Rows from block 5 of a small image classifier, named by matrix and row number. Rows with one number belong to one channel. Each number is 500 + 50 x the weight over its row's rms, rounded and kept within 0 to 999. All counts start at 0. Numbers have three digits each.
After each channel's rows are labels from the 100 images, of 14848, where the channel reaches its highest value: "top examples" is what is common among them. Only what is clearly more common there than usual is listed. The data: small renderings of single solids in any pose. In brackets: how many of the 100, against the usual share in percent.
# convs0: first 3x3 conv (model.blocks.5.convs.0.weight, 128x128x3x3, each kernel summed), inputs 0-127
# convs1: second 3x3 conv (model.blocks.5.convs.1.weight, 128x128x3x3, transposed, each kernel summed), outputs 0-127

convs0.115:442491487489469526511473462428512452511454475473457468416538484521502514620490511462430525471523406426477493574523452480410468415497498464449483523475503604444491486497580457518477415363424447497462503431438437482510428496563439490521471464524469541482556461348485536529401552424460539489510468460456563551551454519518475635453518456551470564496501548493482457437478490380525445553503
convs1.115:477498537495577421509476482542436476525549469478563464399486509475377452470553441513475519559472450502465399502486402467471463601483497529531625533502466515564449546526413506492557543558570601482461569543433541513460561568487497426476481502516483489450446529631436544497605472536532450333482537473518496536481502494473531582519501529477455459555488556501505512475462542438500600468512
top examples: cog (25 vs 4.1)

convs0.62:560536459446492562490499438589447541511505531474455575532588469485531547376516512444542493576449510542509436587481487548492383528479468558404469440475438451544581496492508477552461579488522569523473502456479516456520395531453461486445486557475553375545417506507486431407446485453505442415381442441551456562570492504566535541546479550493454487555484483494465442567536487444494534455531
convs1.62:463473484530474511461536516526613434434540563452544509546528493544464399451554533492439491505442479505479503518486485515438536473530456509531474440513528519435613513495482426541610489519578509422554459479464480466531581585501582432416469449520466461369585536577455507526578435511483523473540575621515527515475548601547430516466499574522524385495457476443506474488585475447495454559551
top examples: cylinder (41 vs 4.2)

convs0.111:512385515482562492479519495436552579502582436485503619429579485391529444439464514588436486561543474527510566610451524427440518509576411503479540502517514542479497444466512529467482476550555467511377465481440517486508480577573575391522565572424516441446519522473517442548525457489438495461507483475466470487374549460399491528516445508449491526507486507411458431481532509523472531454468
convs1.111:488527498549458537458514526515537450456501562481419465486525445627477536504477508501531435477513539573548524531466532496504434472480556481570524528432564398425548514460504502495467505544535533523552463408408497512420382428586464481432449374470565557576478476472496482468463472590423463477495553560578571455545471452500495418460583504578478489452516468508561558451434582524494469623486
top examples: tube (26 vs 4.2)

convs0.60:540542488458437526493543471543484497471470440482506494417468454505556543480512542513524501453490440536567437436501433481413472597495558489465521433482412524520474524420467474500433493561443512453567538397502462482546446514556526488453483497378567347435445433421511514562456487402476571445426400504476585518489549432564496432503435500525510497546465518512359512495435514473473506578543
convs1.60:522463520456517526481478442452600574450436558537456527527546479518426493465480501419522516490427616503474562491535446508484476434605456533492451477583596459481369529591417365543610448461457472493530525518446448478481423482456521507499496496543494471444567511398495400476524531444446491512528543408497447504568488475412487443436450455540479439531522501496451482448465558432481465543482
top examples: dodecahedron (48 vs 4.1)

convs0.92:559377488447463448463518407492455528513490490523395464488439471457556475449521544418473421564447431519408578551536475483440454484491487390497564483574530461574485468480528502485472490543504547481559546513423475437477545434492462466467460521457463447461535490447489515547533562492475572481484500446500492394500475475450396483608402481504463525494506547543510438487496449482666441428406
convs1.92:515451549528434569486417461445530548512515523558455459475525429464563588546489529490497504494512597511432428489519534516445495530446558436546468480617520568477586521543517492405486414518502554578492475521636536480575546484501491438504520489505528480446524486658407554452493458480548423480469524469544453450393507493533508582490500566503471509465490533519511455543496384505514492378588
top examples: metallic (68 vs 33.8); bowl (44 vs 4.2)

convs0.105:478429526472495367521440542498523570493412436558473396394486505541442448473512525466526487445474463528387483574512417500500508538531479482460577486459539517429503494505525385482493485551517540488548541532473538527540542506515497480396492458483533511425508523456515564476458519455455547439520435573457480511500502317474475537436511517502390486580533606479499428516550429602548473506451
convs1.105:526499430512592470503495497607520498465515519444511500532497459541525518535517525526514495536542511500573449441563530553436440465461461590495460575451489517575415510490571531476525591506435460542463389491520511521518540448486446536507543556463478446482539530509544476402515518588489441443451434453498567493419459508589474526449367537466627510481473456571441501384467405528469478392588
top examples: wedge (36 vs 4.4)

convs0.97:425457392410494457450551378514484598434509461542554479499505431432533486556514562506495418494489429517409510572576501540521462457485518468586574547480521421464493472554478423476528470478564586451526440464428421486426507531538460481502461478535434433465499474400415543449472491474502540515437613489432510542466533499470407549586490519508473493487500477519574566375495486509502561522507
convs1.97:529460473546570392515486459444479457533411509444357460477557502497550496537454590508487529572489471504481464428505472484524499465529500579561443467431582518530545482498442505464460459490424406504511539546585440491469546515519569649449573554483520452590451517532544550509437437407513531466509579454494559519518495424582485491524450536538597525502474442466513613539524461503529571442541
top examples: octahedron (33 vs 4.4)

convs0.31:559503443450437529482454468495470469428473468523519519410388450492578534489508504561535477454518458510489524521548423531498490524563427372581528431447606492528369440519514509573497415517399480553527493581427442512537508562480499483482455439535558493573458458535469575492417496494465466495555451545508491461506574516535484448465476416454413515486529475454545481506499544510403409578389
convs1.31:548524406541467486528447475504506483422493520509470499505571488486470387403512517456428458569493631474549487486494442456501512524448461523426601495549498464536330552465493452562579478495565485485481545471505510453456560509438496549555486453512434469456535531386480483503544522526526481614503605444521479488566471477475491535500489524533441534470439567398368541471573479493499540498593
top examples: dodecahedron (56 vs 4.1); hexagonal prism (27 vs 4.1)

convs0.27:460583593517451538463471476456485438564554463394420526540418526546410461515530548403453475552508524494495561395435501501515476523462477543499426522483544501507476505491405516432462421509496497472447453454477431455510469505529494527311453513480484514472472439394470548518457511515453456485479539469564549619452554513531512522433553434513499466543429603598505453481514548425538470512465
convs1.27:523464466485606543465492460536504492432539537429559569386456475516501567417480409554530454468492504502502402534609464551532506429492540586542481594504448387554472470426563643521555505532576521484479415565492522585502444506538515456504519490412511503473494517573514483544456470471526455421489436454439465467534408438480431436449523492405511504540465475487534519513529439515427453475519
top examples: wedge (32 vs 4.4)

convs0.103:496513482456465437511533467478521532416482474413525563546507556527509528467467486504481510500436457461473574452490427485496482518473515561457509464475497506484592627413495536476478422500447500534484435535379471536540479512497430431547566468492480457465433580431548472476402494328447570520541584492515349509586525447532550486512466585439482587470505501403507474518502545438526452553468
convs1.103:469464481510502476503469509436565407422493530537387486486530513466524541500539480401575493495480424408415618454490432484461550444557513499437429533484485549518532475442495436522433676492522549514491483487532536422454491430446560502466453444526560526509588513556529472465413500540409510551482486574487519542456584475427457518485530471596489543492504397561575475496461494505586521552484
top examples: wedge (28 vs 4.4)

convs0.99:511468434511553478462491437535469474440461456510529533517411488420457458437549499452448473500492564475441420463433525404425567450524456487417503506494518502406524489607534597545572455526559513631461555498392444484461490523446403466522492477476454479476587454479491540479500428551473468519487547524567507554567425564454500624443406482556512428556499476446492517562593477469492506539514
convs1.99:440524459491386441498481468523461477489559465565444503473567640523433496448472470473571495487422457414485560554470482409510450528555510375544451430443457475504423561502528476460405449471514435434455445470535459504389465483506513465486547533511548513501524468435535390487462515470553562499500462442476519382409470442506538416446488454407549516498568474497460490472439440535426503479478
top examples: bumpy ball (30 vs 4.1)

convs0.117:541480540430489503458497440570525557434465461427429474430434463469442522527516524475521493465571567489501459498488529531487412506435473523490416444477533454475547487499499403520472436440415569468507394562450497498551427581451493509493458454440471431551556439454539531541551480465523504420395488423576444626480427528571531524430467454546468524553513531473466421481565517413616510569517
convs1.117:466436531431520575514536549427510527493507475546614563504481516439487524479513480478498618530581461480457493491457527493429486476579555517450518568478524590562496478511443454582536562430477471508534506540479527516511546466526462621501497483569425593481458483544547585524529498508533470571525588628476354577516491550430593531512484455480571507423478464534498603538446472502564441508448
top examples: star block (64 vs 4.4)

convs0.38:472469441526448372467469497448619550513536466426462519463480511397476457520591499427414512456493496558449464462558445555528430559454448496520488459508546515416571503446573431507428418457439453436528417552474547468514500453491432548496472464472541453503553475491545520495507486443394497462491478595466463418424446581547476558528463502456551454517387510425558412524480454523477445530492
convs1.38:512455511441410568471519497502516456491484528554457481462534433559476537541503511466581499490550435446490589448400494479453441549533522466470550536426475509480486503514475532497537618439593537580534413445399477515428401534510497494486459521627572597509478479480505511436405520519439495519493509483502530524540567513460462526511556447541434507466559473557457564449430623509593509631482
top examples: cube (25 vs 4.3)

convs0.74:534481482475499546450533552457524478477528518472528477515500440535436482615473536503473582473550517414413493503414452520439507446512509442532508399501500461527485598540397428510550454440431443524483475518418475397476480528528549450588492512397415441417540385425524433599467537510517545533501531477508420605493387557479453519436472492530548549542476499541485515467490470439441498563443
convs1.74:515484464532418509512499454560471535517527449497444509508521453549458516488548478429482577471516428505505479476452526479463467566444460525450514553533473509462628470314464534469500471522485477417567525507352597462520586441504529475450477512485450544452476541486458510474570478579482452389440431662513550467391508485523519543544501484545463390455552453522517485482484478477501566474508
top examples: cylinder (49 vs 4.2); twisted bar (29 vs 4)

convs0.5:517519548502479500457557414487448556465451452558414500491470483476516562553456515508505402422459507495424569427471506506453583524504461495432507542467513598479543446520454486533492482497396430531516550563473445460545543449423445499542485473634511463511558406431517513508550605490447522470425605417534450601504532574407417567495494471545504486553517530432460517483418451484445547467552
convs1.5:508545430595459546533494507518514484422496510366498443440564520548468575475436435452551506508580541500478531481450533453448415445412441557497485456527496364403530448449582587521481466597536488550486472473404565517454440563541485477461519501448564486572484489523491511453445473551483466488465437468527574453508485490579500435560507480504487456429482444500514551475488604550568559608473
top examples: tube (25 vs 4.2); cylinder (25 vs 4.2)

convs0.23:517452528469490522484582589425530552556521576569458577559460437467480509534519528439595449481442477596586493558423548549533442497525526467584490443428456589468492584488422418622566483557495426603529467504554424396505451491490460551499457485481493490456485434480458522501434528508484479521471509493512501389580479471435565477508389487507441429483533551492518460485475510487478424448498
convs1.23:631512521485519581555512441555457486419447510452500462424501531459456443519441387510511529406448519500462550532533529440550469513484501535458490509569450432536530434494510552393442401555482417570476477496434500445526461496534430498451486488439483540565573415456473528593566494545570521460521537391509437488472417518490564535467451554507633486504454505569458534500492481478401481439482
top examples: capsule (61 vs 4.2)

convs0.100:425491545466454401500454420434523483522451376482492461492457449479452474621431606511413407558573486471531502458514543557462476541549472524461498457489500575542504589437519417570425513364458473434493490554533480541418517492474447529504481431502457480523460538570562475466412505530443512555533457483502481514413433510497464499466482549404466556422538499444572473471509558460566536457528
convs1.100:523531461471491588456576539537411439514526437478472395511460482491516490456450383519607500464496548495476495460439569462567516487349496521573503526568525546494539445462510500531514367521559485519504491482453560561575495490545468478449510530469510433473465465389451537538647457527522519460356508571465534446481527542527513511513563554537538530537538521589492523515469413525430474533511
top examples: capsule (47 vs 4.2); cylinder (31 vs 4.2)